From a checkpoint of a small segmentation model.
Model: 7.18M parameters, 32-pixel images, encoder norm rmsnorm, encoder activation gelu, encoder moe soft, encoder num experts 16, encoder patch size [8, 8], encoder layers 16, encoder width 128, decoder norm groupnorm, decoder activation silu.
Data: trained on small renderings of single solids in any pose, 395000 training examples, 0.9 epochs.
Rows from block 15 of the encoder of a small segmentation model, named by matrix and row number. Rows with one number within an expert belong to one neuron, the router's apart. Each number is 500 + 40 x the weight over its row's rms, rounded and kept within 0 to 999. All counts start at 0. Numbers have three digits each. After the name is the row's rms in percent of the matrix's.
Before each expert's rows are labels from the 100 images, of 14976, where the router gives the expert most weight on average: "place" is the part of the image that holds the peak. Only what is clearly more common there than usual is listed. The data: small renderings of single solids in any pose.
# router: slot weights (encoder.blocks.15.mlp.router.weight, 32x128, trained with AdamW), inputs 0-63
# up: expert up (encoder.blocks.15.mlp.up, 16x128x128), inputs 0-63
# down: expert down (encoder.blocks.15.mlp.down, 16x128x128, transposed), outputs 0-63

# expert 7
place: bottom centre
router.14 116:478522488527541501523602503471453518555490540473536478530605504539461549434507519517480509492507473511451536454500577514451529543514468560519448486514393552530483522485532515456508510505575506
router.15 103:514497551513431468531562485468442439421508506419494434472485531483464491421501446533499469508496474514497528498497496529467477473443430500514491510444494564528498481424517492482468544500509528
up.0 091:502548491504485550461443521527469545500562537517566487513529418506499510478483508481534442458524479529486567520510501498525488536496519554574486530517566425525581499553455467537536416462512554
down.0 092:475453446560496509486561564483502498531526455522514584478427530425495518495507498461504478516600544483524477548458519464541501438480490488485479535468537435447469505486512580403480499505509459
up.1 110:512477497522558452496507474490480465472463439489480479577494518467525480432421447448488462490520549536449550486482561490486544534503470519509514492419553451484505496465482473447414542464589525
down.1 113:486507462480513560574449584487503554474426456509489506497546498540550420440518548494498500525477571605500537527475532546530487456461473565468552468557461526498517548422561541416488513507473506
up.2 103:438470518472491434458493475493548513529503552478485512553475453476470471511488518468574477483510482525507525441520512478457505408465564455521524434451522564467452562465517507441491446520419595
down.2 107:465516459548388441500416444493472471467506566458452550488509556479573494482511503497526450552511557479447485554509510526562505533448552445495480528499432579510461527498466506557525436516496476
up.3 116:466514538519527443508500534601444536492440502426446471484507517536465513544500451525529446514424493462454538526496441433439490509523498520519592539476463542492477569535533566485508536438504499
down.3 116:481549480516441581462544446470526502512548495496555438459488469496575525466544488491502476464539478567483538438530531525544427491530486431486503378490532526440481567548481482475518447538573589
up.4 113:504439515514522441520482515557490457443511459519553506492517583515521461394495533495469473476534483410458467454530520548466534532450443517605571487492490522486437468454489498465551539467471499
down.4 092:532554502526504456478489533450500494511528482525488564496440578516513530574549449467479487508462523498561479524447493446515504517431541460551484551533541491522503542512503400494468564539554461
up.5 097:461491483437485506461556530538502477494451504443513486586490569499511502533447441543542505509584486505559569478402498465473465498603513483521457550520549493456485479484474493533441478561527543
down.5 086:540496414502512462519480536494546517480558501526533524434523451515447510519445560454439486518495568512492544524530563496473532404496515466489437492561542538481465552454455569523534528445466535
up.6 086:517453552498541468474477538502443415458562441558554451546479505518549456489534435483477492530515471538502531480562560513495544550444507509500580529443521559514495516476481536494510555497475447
down.6 082:459523450505430502522478472478487535534512465454448502450456490481477463493601520591514489520533558492538506459525510518522487370520523468480506551505489429491510479476551399486549471560543551
up.7 111:530486497575529506515531509512555528500500411438452510465511517512469504556386494545558533548525499489446499478509489469556469451451476526549498493575499523499472513520487530546467492498515534
down.7 107:479493560482520448525527490579536481441505547553508531547542550545503571497562477499425502528483461494533458509469500537494588459478454495565486510518514536530497484538521509467523473502468416
up.8 092:529479441388480471507483437473500493506568548505533562475465547462479516535591470487463516526505551525443384485425541550445476487427580467518484554520518494549530503580524502546522442489564469
down.8 092:566537487454512448551499452529504471459489442476517481535473526493494543436545493578542523541490455543527522493436498472473482555569539540476503598425532467570500461514538464514602546510530488
up.9 099:533493511500535455476538458542472452469530463558487557570504576469529565494514459443429508515542474541490440552457478559498495485483441543463445566484459512511519497521426518533513488559570446
down.9 106:490487535481497496516456487515479485481451500473450523467470467500521528509496496455539530472559520523546469570465490471499470581488533532464373614499552496506520534505439423444482548525499507
up.10 095:463467575489481463491508444468458506542465477454480436527482519559508519475508547478460477469495492490515537495452545466490491512543461458444518456496561509484492532510510414476500478453471563
down.10 100:490500520519466535564431485538521556499541490504487479539517454506475438544516517530464516545472469461501515493600486542447492498568425540513470497482532537486422501472501518542530449521417560
up.11 088:502505507572496468433485474496477459544503508448518449486540496460558508527434533611457549505479547556497464462474528545554446435425523476553471427493509519505530519504537526448600528486484576
down.11 084:473505507510511536504456559465497494478530494520522553583484494495500574496490504443468449488548447464516506474481527465540515574512549496466545487433500497555499488482504419513515515596467432
up.12 113:490530465480490470505476477504480482556509447512495535458495477447582571506476443495492545458513475606508479515585552488464543514463445546423447513483485552453482512553505536457474489445483516
down.12 123:486460521496523523508499517483542486468535532472523533449496486503477543506484482526538590504481552487465541495451462529454436491549414501525473455511552519563526448485436475614453546481554518
up.13 098:522528476417567470430513535534503490407593525515495481565511485510502520504530458533495482483479425497487505500489546494485502437421472486529558445531536495470465492495547505493425466523470528
down.13 092:501399510463536507551534544527456495449496508488484508409543511515455465506562510520499527509491506477404551464500552482574522487535569446461542506524510510426609502521502554437533473442452526

# expert 15
place: centre
router.30 121:537518429567441523549533569506505461500529514447561513519475483503497464421442562561548537592517576563487563477533479479585578501493531537471486552458464504574548534487381485463497480517472551
router.31 108:487521463384548537487511504528478493508498493500545514517531543469471515430487482476514501471516465504470577392537471512492465460468519463569536479514444478415477485515580536523448488582477544
up.0 119:545501505556441542526461541556473416537474483577533492537520505550495505545520515437509477506444536420442451488539439465470537481533601467540530429491550543461525478516522504531499529439510479
down.0 113:546445490449513549462550467514586519492540510549537484398533484483466506484554570511462535466521433516487504552486486496505513451512448555464515566521467460560533560484442485514531532535574517
up.1 117:487521490467510548494476476518533429574500513479478499538502494554531473477415464511551446438560495499449493555497502501454403489454517508509502503552529487513537475530545578602501438529520549
down.1 113:516472455549458523506491522465525491534473536431506473539494507520537508463520442529517524525512476515486425351424482551558526565560522463478504462470521439422472516510491516461498575525513547
up.2 074:428505455522500390482525533424508472518435491486432589541538543500509462527495500465455503485476537484524503507516474454532474484510514474491526440581506481522537550519480455424480468540465449
down.2 075:547449487459490432523471522503521499473494481568489473502466517479492513548479505473491539557507497494462554580479436454472488552416549484473532505478568516544503494453509557522532570502443477
up.3 091:510487460553498469518503502470486538583474549463455464495543465544481471504452458533447456398446597485576475512589562476539508530571487477467492502537478512480504548492466454485536418499558528
down.3 090:486471529439445427509539470514591500396506507505498544543478439494492533594527448445528527538532511484458492506593538507509477446527492586496506512485523484527523480475457573552519514439435558
up.4 110:520525481516411525496510500450586437513553454506478483546488526491482565458494529464561522529501483598475460466430456557486497545461452531556465481537570513541488486448552474562506584495465477
down.4 100:527574468487576435498599492548514454477509429492519516488550511473508402543464491575476568531559493449450466588525511522455467511501493493557439562407462512497498575540432489473484535510526486
up.5 104:490487478495512451486603537491569547488562515490484565536530561474516492496496540498536587456540478600553447491489510567444531493506459519495511548532494469476496525532475536574460478516578468
down.5 102:476491612493527537528483520472500479551433515501506531492554421551530536516472534468529531574538522515519500470469529509497473515542565505568534414466478541464476495460416506512487512495560506
up.6 099:524609428507479524447494535528512467470490544547536543526526458471485413511563529482540488493503502477445484503520531471468528490454506530596527481497524503512487538445502503495396376495525516
down.6 102:475453462498513470533507508471523582536522497461534483498512514534458467550450495520419520526476481565506454500539518506457478463522544517558472455497449582498480403497444529500525505446507506
up.7 084:509489508501485494531536502534484534491466489483432556465528518527488636504550539465455540492563471531444512481431545577463496522458472611465536469448483527481485535446516554480487501500487573
down.7 075:474509454517467465482558532487535523469449563515505525561507545498489521501545504474483487451499551507505447509537468539498512512555519469482468491542578461483519528506486449415561461548483498
up.8 095:475520486448476539466496536478532407447499581498525515514496536466509559519524488473447538518590491480420487500454488503534558509487516612513489471543471513521493466452487571488540532552515424
down.8 093:483425519494513481580546509526461555538577514496507443562491529513483500559532585503441505491424499561574456501462523505469471508518483409437439513423481537503528488501464425506469471566471551
up.9 089:457511515481451481510522428497540547536561484574515500467568523452470576470490540529507522478521486546459467467497497544502510500475454529495536496475510477430495566509476496468421442512536553
down.9 091:424497543497498510465508522431541515492513447435418515480469498557530519516516613401562540478496419545547442547533484511525522509533502446487516425473520500485505513456547549416519482478545506
up.10 098:463540517537434561457492478516482490493502478404382548483474505444503474495518465485523513523427466519564532500489480528492512488487478457487446500483530481501494428536531562567483432462464501
down.10 105:530535502537436506510544518512519450495516507494558501501431524505523498430528414574487440461532472396480489487535477557598482480480537555527474500502529508400510503549480505466468531420494519
up.11 093:475475538510589508533482489488500464493528545521478491474530493476526510472519537464575473453476545520565495414480468465528453487499454528560443519545511460532435506442443440450556525448552523
down.11 102:477518530486529502492515522516531511478480468545497476478498533478430476555466548497539518506429546449460451584458442529463512483489551471492527477477554535506479459438469468451480492512540495
up.12 092:524523492488428483486495518536456475504532550519565448495493504515504520453456514532478464513434389567516555480450505492470409521522505557430528535590520537420463560533480517575577424452442493
down.12 101:567604488561474527511490590459495514509520486498449500490534512437521460435549477452523482477493522575541503475550489456464558453541494520533506473493466459502579539548478500461450548517513445
up.13 097:433467479508602481487466526518435521552587522447607436512523497498574469504449509558450543495455459466558511558527485556528515509412436495494506567472460548489521488431500545547544568573448518
down.13 097:538452583482516529531496555520545434519414512552544495534463572482489551539518481496503510516539466558462495408520538494576599503589455535538521463469477530532558501445491439482472505514439524

# expert 10
place: middle right
router.20 101:504518477503476556497553462530449460517458523509434498517434480489538554517471494461526489519505461465464574464459486578530490505526481503473511493417443466518495500534518406499482580525527474
router.21 103:546470469515516565455519498507552508498518470463518474465447503564515553532505541471485465517535462490505463536531450504503544512448528547489497542481445505531453474420504470458474508482488416
up.0 113:528550443497476463438520529551468520538454541491380503480549477550444539547527492533426440457454515463440526525508466473503518525489430525465549542555505490541466496498563510433428446499475467
down.0 110:437532444501554424543460490528553492512535436435536512549508532556476466538470518461503464534496485469516432459464417527495540554493558446438521507485520490402532530481455491523532442460492579
up.1 095:466552470486607438495465518553466443564465540514503476486536431493498472453551518495474450521549487432552545439527507504481495502458474513500438542409495562474525524539466470556516517490485517
down.1 085:556419472498476506483528524488439557535502424573521479471479513595574496489552476510512520523452534595456466495551484492535484474540510480504491529467554463539523505496530435488562477505495394
up.2 103:529474450400520526424528517467459476516507563610446505543529477510491541501432492438524510481521472479570515524525510493512543537466493561532513519457543544460520445442525524464571516481536480
down.2 105:499507488489463546493525390503577459517543498413479500495471566563523525549478517502479535529500455500538437476537477435520560578482525540451458528393563516501499530498550549481527548574426526
up.3 109:501549522458543429493446426518482494461406469469526510505557548519448528504565499570492450536552464461484426464473477503522520424459524493541500487432537544525541508387515490477531538548539512
down.3 106:517458418513448412541458432468549522527446450553463530497510509535451493540499537519496548479465502481552471558493440475490514566496465493496428588488480449529434484515552550493582445446485450
up.4 098:547531485552566467458541472456500534487489533477553523503457470468503490486466477453468462471491423469437458546430552525496567464528445558506442506449549558463456494563554495474464495452457514
down.4 106:513506492458452525511476546586426498578465488406474539502446506546523451503536443441523493442492534525531459520496526420432499506498560482505521493474448458507446489436520494503519476483536562
up.5 122:458539476495532518506504528459552536508581556498477452541461478409480558502479466588584472461511538482425498507473431588493462474576494558479461466483466494474452493552471486497475578542484487
down.5 114:558534484437560512492514460499443529519518485488506520468513546546514421488467479566499483513509445510482475527484576501508560477477436514534579517532561558469562486481474593432489443532496467
up.6 102:518541458531560520501572447479486439519469430484527519497460548471550509526560530501512466510504481496548550475437473538481553539505573544496513437422544452543449510463498426475526520524540473
down.6 108:468390559428530463532486481564464586480502529528458521564491494534460531476488528534529542569482511552474534424470500413510481434501461576577462549490413497474491487491479555459504521523525472
up.7 107:557553490540478509490526541473439582583470426471457492464482560480560412522608497556561429503448512526494511539522511523492562516446559482498510499451498548461490537437487498581476560446506401
down.7 105:481506535590487524468455491527449491472527536506496481477549470485514551485505558511466548503486495547473486489508499409459538467491482541509578584425515448501504502540510493489458536454522496
up.8 081:507480494483443447567536545487489445524454506504414529474486496496524540560508485521450453511402576487505535503491510563461452507429451500468513514506487605476441510545473438488408488439455556
down.8 091:454519548470537511443562470521522453550565480469539507521504495475480491510520488570533474472447443504458461535407500505354511564505554438547459519487457458441511509557491518496512475450513452
up.9 108:535554478562488460569402513520527487524502465488556512486556470482499462468485552430503506473522505540511523470494435498507428476416443548477454487529462496554523460474489496565468549441513431
down.9 096:512476502509444468496495478463539490512447517499453545467447522546474481532557583534452467489583505507485597567529471507574455514523459442509464480531485508639513484480480576485456486545508571
up.10 094:476468487579440490559476545572503505514433530538510548499481534545547501446520493552525454546533464412529492470544467576498561492520496502505571549544482527419436511492516424482514537480484481
down.10 094:476542458454467526469569503513465454499514522479484449438508575488475498508454445492517513523553499525508438480452505452369444510422523503451464454437467584519516550531519493570565449485502487
up.11 102:523489475537500606467558520488460535495485477461480521499534439470547444519432509488479505535447518461479454526440509446510573492564576517540470457471523427465496488568459453536425489457473432
down.11 113:472527462461506559503471513501577564451544516426488528522526485458500473417502493474467503474483551496489554429478522498439503504478414534507535476542522523395484496537481520514530535546622538
up.12 111:522455481435494534484504528538506497523517485453524514515396520493568496579552452539486498525476466511517481494447532518525523491474506497582490552520459501465427506546495483490559470493494506
down.12 113:455523503470562635514428462507469428487490466513548476522538438466498556463491509500518503487517477520474522402531519545545521447423526575560449527476525468491453564573471432465485543485496445
up.13 076:496501447500521476559472498538492541531422542494483573526544511410480479509498551481522483520579501532554533499502434457570506430532470590535488407541474484538486475488460521448598507465492431
down.13 075:438448452490545516515475527520495544411520522623504520551529470498532490500604456516526562513479464538508512548514608474468588481475523549527477481512549441490520509552530512503499498501518547

# expert 13
place: middle right
router.26 088:461439556511461518456454503565588518569516489431518443529579495483477598501499509549480552509508533490475602515560481458490449445530537538472534490549529557556553501524515516449460469495445441
router.27 086:493442453495435461573486543452435488505454542551521459494465509469441537506477479511453492542495492490520472505479590479538518399478471570471483458592443512477501514394477445507499512505519519
up.0 122:530508528500461455514530517555521505532489564472483556536512463479522529507477532439530464476474508471472585434454447517481529454589511494521503513496503497516476455525498479511420451547532545
down.0 114:547435463521548478562446471520448520396439505517515492475505483490533530490534490468560519495479557562513410505506516489554512547473461550538435494483439467565514549479532474517524483467559436
up.1 105:536489459597505544468544546532519559517469512538557528521569515500542474453536476527460458472498530520520486480526457520455483520567560508460512458565464513503520549583393438521469456516515463
down.1 099:440473559486493424515490549467499495449466553475471486475473571498522502543517530470508486476416506526529477504530555502484523454447462488499503523555453524517518414464562523474490447455450504
up.2 094:531511516479515457510498508492602468449471497509554525458531485477493514470459431576481455461519542472494539480522452590469536511445454582493542454570521480503560434506405473467574543515499468
down.2 094:528463519481525439498514489458515530524483482585436479475502453537516498483499546504462511504496513551531520508538522506464524483520542535514470532468441453463435460524565564521500535553525442
up.3 111:524494533539446554474571457583532504465503541517512475512466418604484492494533497542479458523514502463428545542434489478541479524532532445476459474486546547458438542515469485491537427567517520
down.3 108:481560468453510534517478494388485461553495493490478470544504602475486497580470582460542573473536521537534455477497461465514534547533498444424538557540503510522521505522440454513412451454516466
up.4 095:461509565496522439507469507506550447583513442553504498481473497480476484470607500511515503542496460527553512464445507483474508530503465488481459460536513461432489550483521560486570545441498435
down.4 107:480477415497490576515475526448514493513470535422479502538560498520501545434465466566422582547551565505520522498564510500546471448511490475425494453509535513523418500524492459468556518421541480
up.5 074:463582527525543471459487500552402540455482548461614510523501481466467518559537579514477506475559531463432496468549444553474497501520509528481502466464482477551541535505431439523457507508448489
down.5 075:508457524568425405499500434510543501544456499537521532475511570545511437464508500506552477496507535510480516487468564494510400546520506513586549525476495499448475492493540485535595521467482507
up.6 103:523504481548538531511473514487416488525519558402459498506578497504435526519494509521551540529436498529491517475525417458464496481406466483494538529610527501484521503469513521477493559422536546
down.6 104:489394500467457462472546481471465541415520500541511484457412494513487522485509497539441474510555488508439522565537557525495469553579520447473519505466474486510487558546474512511530526570532455
up.7 100:526491543492473505486547497595548565460494552460575520513485509514533556478448493462494444476452473548435596482446514487469465534566524519525396552384474476515461468470501530510491503516495545
down.7 091:538551505530506500533394486448482439526513556501471418519531535481504552543519493535500533501516542466552510446462527528561503565527404555509473494535451528546525510440472570566489509482517518
up.8 117:543554441522476566531555419477469534507524498510545489542544488553464464569512584523546467541590503548517500524505461473488520513511514521554479510482504606450455499521474520474469470442533524
down.8 113:454434525489531407503475485555532418454495502502471478515468551495478474471455507486518539489428470512452471522530503482520497501467522442542574507562451458463484470411485483520513405441557508
up.9 087:438523494465456447459518498506469496487508478497480510472433518400482525527560464440456494499545540529432435516380487490475540471518466574480495562471511460532486474500447468445593528572514522
down.9 090:533526476559473477551447486499562476498482512488469542548562431500503463484498525513526454501495545503560581450455413522591516513429476463512507491429459481410539514536510574495564570527507481
up.10 120:524510542531534434554514491556546573469487490479576421485530491506479494478517479531501470524512476473498433525467547447557505475504554518543548507453433534513560525551436499488503511481517530
down.10 115:499493541452427460499465464481550430542502460574486555512500574464578459461502471525484521512450436455511517552503512465463488453546412477519540499535446476518499439448523551487553575504529524
up.11 107:535483470506444535506481546544505544449449560569449488467525447505434532507579494521539422541502512489471499455535490521497434475414483536459454506518508489468564484511508439476509390473557448
down.11 114:485515509593479477521469546503456587539480486517478506567528560505482480527538516486513558542471513454522452526535510463511602475448492559491523520478477537521450516439527386534468533507535504
up.12 112:460541528497484525524500502533625470534570473486496518557454552525499481558548556566471488508471484521409448490452505529490459502443504524520498455449477429524534465454517483474534494430473508
down.12 119:555523520526438512569524511491509575527499438500541502508551476511507512546494529494543507564458527463448581555520482452520464505441447491589498512584495583478532528513509527527462517560584471
up.13 075:449512464514501485533516558560504492493506425496504459471508452467503504432501494454483450531457466485458506488488539572530485496439518514500470376510466435517520447417506565481444520474518466
down.13 075:489461591421525532504454628525495455505491547569483468481490490496526530488551487537511504523473532502514568493459465478533489456559430456532530509563498498424505483487448433500517468511527480

# expert 11
place: top centre
router.22 095:532485507425454525502583500510467437556532457477533452416469447499526498545481528498481528467444484456459534502458472473491460451436475518522518523438470514476504533522582558443504441548547444
router.23 101:534500503536471526527455565469492496461460513523525602519443517471546486536453445538488524530500489517553481595488566513557548474441499536576560506524443503486550525531562478539500390575515435
up.0 101:454494499479534513581544489489550430492518538488499509460515492457521531563471458536528480522523440497500523537561435506539450519497481457562473516429521460498433563389538543480506479501475547
down.0 100:481550481454488528462540498472367551439449495482527425494460515450470488518507487508504498458448408483532512460545519551536545535557556426484431491482482493456552553534510542500562472435429519
up.1 121:494486489532516489476404469501460564489421546487531491501449552486452563495499518500550556533505460493449491520489491443457596443490408579486466571485496462495536524568461451441481480549527527
down.1 113:498467476474441422564400550478543508483478431530508570476485537492455492520520504433481531480541464485568497531511520516454392437525509471403450445492445477533493506432530565504467513545499455
up.2 093:492488547471489492510577501527472535485474469537484558478538538461576485589527520502548468526520524477511426474487461523427513448413464522514473497509489455514440494436507474390441503488485558
down.2 090:511490507524474531479460487494518620497508538503476545528543499508483507436483467514522502466521550531517571524563451528439524567572525518455503569485460559502533527511520467533474464488538458
up.3 087:400504492516446464525431526479544517495502523500491620523528532480523526514527497463494507460522485491616506554515505557488409482549496541600456484559509462492552481467506545472512551520480501
down.3 092:465505488518494534465433545477535503530529587542477439456562485491431507426489513415492527473532471434503491438613510501538520489498509542490536474511496569463480442552528527559517470496489441
up.4 106:508533430490476525487513476469519504490531533480497487514571504513491545534549521525543474508505541514455508486513406501504493531554540532576452487539532533555511526484421516578477523525466554
down.4 104:499425491456555460457464434525555479520504499442483518482520488468518433516569508500474451539442551544477495542530539462391492492418547581491535428532484532475462515465522537515516429564483483
up.5 124:524489441513573518522499452558509487491538529487500456443554477526439514439530416521510466555518477536533541495568466471469479556541558442510424506531516496577452514552444459451518559474481448
down.5 130:523497510442491466502475457357530511450525586489451515549540497441462506557579485553525423570519556513473527598505498513463511498461551469476485457540573432465492476439502509552551504492453540
up.6 140:525496576441484486492562474508535410468532569502470475519552418562514521564547530508461470499453493526459562473539525481506469456456569497478444526527530494485522482469477538429608491535442508
down.6 141:536520468464517490518503497462462553501457513466460511567520508527445473560545462522523484515524521475510387511554428469574530520479405477500531523450535446547521534557492457546500472506508508
up.7 083:528370506434504484471537521529485550479506514465493523490577476544499455471508517452478538472459474497482501508444528543532498433432449534511489545534443525511571476441485472493517492519459521
down.7 082:476448543534533517561548442480561522586536481530539470482565442564470568544456548574618470503540512552485505480499526429562521504445458530509507462527499561573510459602449429524517550549506462
up.8 082:516504513536514527480480502457549515480515505525469461532500489474520596412459507552493462495512489561551498509560434468483451516484487565435515445553489458540518511463458556555486548492511543
down.8 087:521490461499406457487488507501449512565518557517482543483529550547478500487464546523435450470547427510574500398492494528506520524482462511511471486564467537495502455531522478461538424389464538
up.9 091:513436487561479492550511518506502369544513485500506458532467516467527491416447486575576475489523527546497503474463457465483518479516505600482481456463510539534448496472423434554512549468529481
down.9 089:546553510593444483465464462464528491510456542493515571486575455488468495532494414473394429468487451473479522548473514502510494540439429451494529464514525484467518494516427497497515561371531458
up.10 087:508458511457478532476581522428457469512410509522466442514550487515429484533523460422505544511489503525486498507498512519501523476543532461488506541490482482524543534423485538419583568492532516
down.10 086:583450530501530466499506457439514503492517457450537486481393549431466510486463529518460497521479498528472446539502467411547505477478544466569462474439558505513465424532424460478503471492474506
up.11 116:514528510500414451407462452517475506449447502532515510503525532542466456439501533432562436484459491489501446585508521485518517478518433505458527538434504494521521496449475511569502533446486503
down.11 118:516493431480523470521432481495502505443460489544474529590516477561518476478498547430542498527546508462544508395587462466513468536489534493541476532418547492470457477503447484472456533475525535
up.12 118:462459554491499432471561469502540466461437521506471532492533456521496518560567438528480595551526453473449502558523528478536501515553508512501440546482503545484554466425512550492511533559547481
down.12 135:480531487496509477434499401514536445537433477497467462431525530487419496549497534463528556454395517554484458403490466537506520510502517510516517535481525489478546421558468505543482556570457484
up.13 127:507483534497564426524581468514469479492560477535461579568459557480495519493477560564464447425478523508493420517519514500447522575490520521465506518491542515536528523463525507487429446443478539
down.13 117:525547514474564501527510505471510596523430426513509381517545462543492470492549443459486415543476580451522567482491513521488459442432475478540465479484466464538561537492525510444528559534524513

# expert 12
place: middle left
router.24 109:478494490476492474521499494443473555458512528499464537513503524483470478480524448512463466474570592436579477504554569538495471533466549511517438441544380453470509520485517438443534504478566575
router.25 107:506553497539510534540536546408511507451488525498466560445467496470561456435542492518523521440532579488574469532503554506480520477474520507484482448476501495511510474395488479488478515451580443
up.0 076:631504450507510526496505530463487537485551548462476522573555530582509446489558481554484459533411526458462521585484536489517486451475452551501535472482522487494482494475517530587527500481515529
down.0 078:505536595495537470461551485564470458460550485535436494461475533510465500537450496542498538505511458514510552595473469493482546498508531483489414546478472444485536487567507497469479456508487549
up.1 117:492509571447551574482446452493481388461511460493473534475454523505503518487535436411467554526487469542554518505514474532434475473526451527496472566517525512520445493546525472593486524493513440
down.1 115:560541472517542478555463462555517484447564459469496398435536543505501478529613525489554491528481471525494477495430431512537501416503501478545483545501477485490464478491486559476546522477505492
up.2 100:479524414521483527511500628571452514482493456464485564494501489531537442549469505524411473507514533515498527491456530586500474499435541537518547462444495465500465516523520463539518430438440451
down.2 090:561526586483513598490430516556463486464531564543493452509500549470519496450484486518491469443446454517549504520462525495473598501566459574510524463493493468522454472417458592542501477455519555
up.3 102:482531550547545552495419535462481496523504454473516426509550456475491555420470497488537433502471568487528454508546476492490503520463503556490519443529483484485497429499485460402429492494474444
down.3 096:554515462561486536483488455474455519489455456554459540530477459436430462527511447534507503506509440524489487502510516529490540461554555456489549569525540461455534431485510507532452493448489509
up.4 111:522526492452500516500531461487520470505467496541475516495505511486497509501476486531572512472565503529539506554524480524548524456538557504476428563560527457518631513484511380498428435517526508
down.4 121:502506500483536516561546556485446512545535496454532541449484519490483526500508538493568463529474548557482427483427516551501481489467488441527449493523580479504429467582503520510463508540403468
up.5 090:441510525487501547485549520477535543509427535412441461592505509466477459552503496515515470505531486467507538425488445527502468550485522509497438487390527523554550496538499588475489500547535512
down.5 092:497517539484533472516517485503500544505480448556429428547452469479585499557480513519508509430499465567484509528509612498524554479495478497503509469517545481501563546538387526410480449506484511
up.6 078:523502491467438560505491542464575558492493481499449461463498523522506499547499465475476506540536519452454495459470475511512565489510505476460460467446459430509438487476556475511547609513462529
down.6 078:479491492520544514432521504479514427430522469497491538499484478493486407583458407492553476496544526485485489577528418441524451496521492457485570489519494464510504511450447469446430519572550465
up.7 095:490470574523450508501468491491548451551572457490505500516520483492528512493536492483474472441594477488590522479528539492471464514481531533502438526571499560515513480533420554500531496521444514
down.7 105:477508502471535481560500515432482392493490556501518501486517528484428524509532452512501507551471507542535437522399533551516567499537448525432561461470500478456475479488490508526532463484561471
up.8 108:465495448576569457564497495444539551495570483558555491513483525414482460477548502494544458510466476499517457481499520494556527540570480434511494490481464493556503496506530537511462557522515544
down.8 105:550502642473456479389489428447494444501454503533471535582499510465481572503488518492490549491506473504520486535535455530433536416448506496450486442505490527462564447514524476534429497494425519
up.9 117:519461539568506456548465526497589605414533501470494614509507443519536490499501492457503532524562529497508544514560485505433449546450501493456570512550485521480515532544534501452483473493474471
down.9 124:497483443434510524457515539476452443502466466542466480442498578511506552505484458496485448489450556478509489522541510503547465484405455514495483450528477472479459473483561461568563505565606524
up.10 086:470504523480552448510541517488482491498569506499547465518491537510472539473495485508440551538508419505568519454525493470450474527496480538555555478476392498507539462502478551514529469463547499
down.10 088:539430485506501512481489535532469475454461454474460498456565406505539532529542562476527512461483442470456494492486517580430516501541570493492556522536481480493500513484563517407527517464443483
up.11 096:555413514490482485479542460478466549433502500536498483447453483459492499520537507504469646492512480475517533489510557491545538503447495554462521546537519507477509504495519508464504512522530492
down.11 106:505499412478488526529573471486509487494527525480554471513472541511355506531523523491580455503476469451529503427500543482542517533570492445443497543475569446494517547562473511475507501581490486
up.12 082:436504478500540526504492549491504446576562509396568484535581567536515534578444497510454553444483500495537554493477502417531498497516571524605481472508510513496494534536452550556544531519486475
down.12 082:518585518518486457490502566442499552451448598486554483469466432466523488517459572567507532568534444475429481542541468559501539470522436474449505461510506496483473434516572551447445505486437441
up.13 102:557441480527495560493500503452458546563478488485455504489491536496463531512462472475543485479480545430514510443501434520577552439530527457472507500496548465493600556449492539598541536469485505
down.13 101:504493524503455499496498516558513511535435513509523491559418544562495451516464490484478531543466475551501456506569409489485538443556474483481486504539546517514460524499594485400444483575546413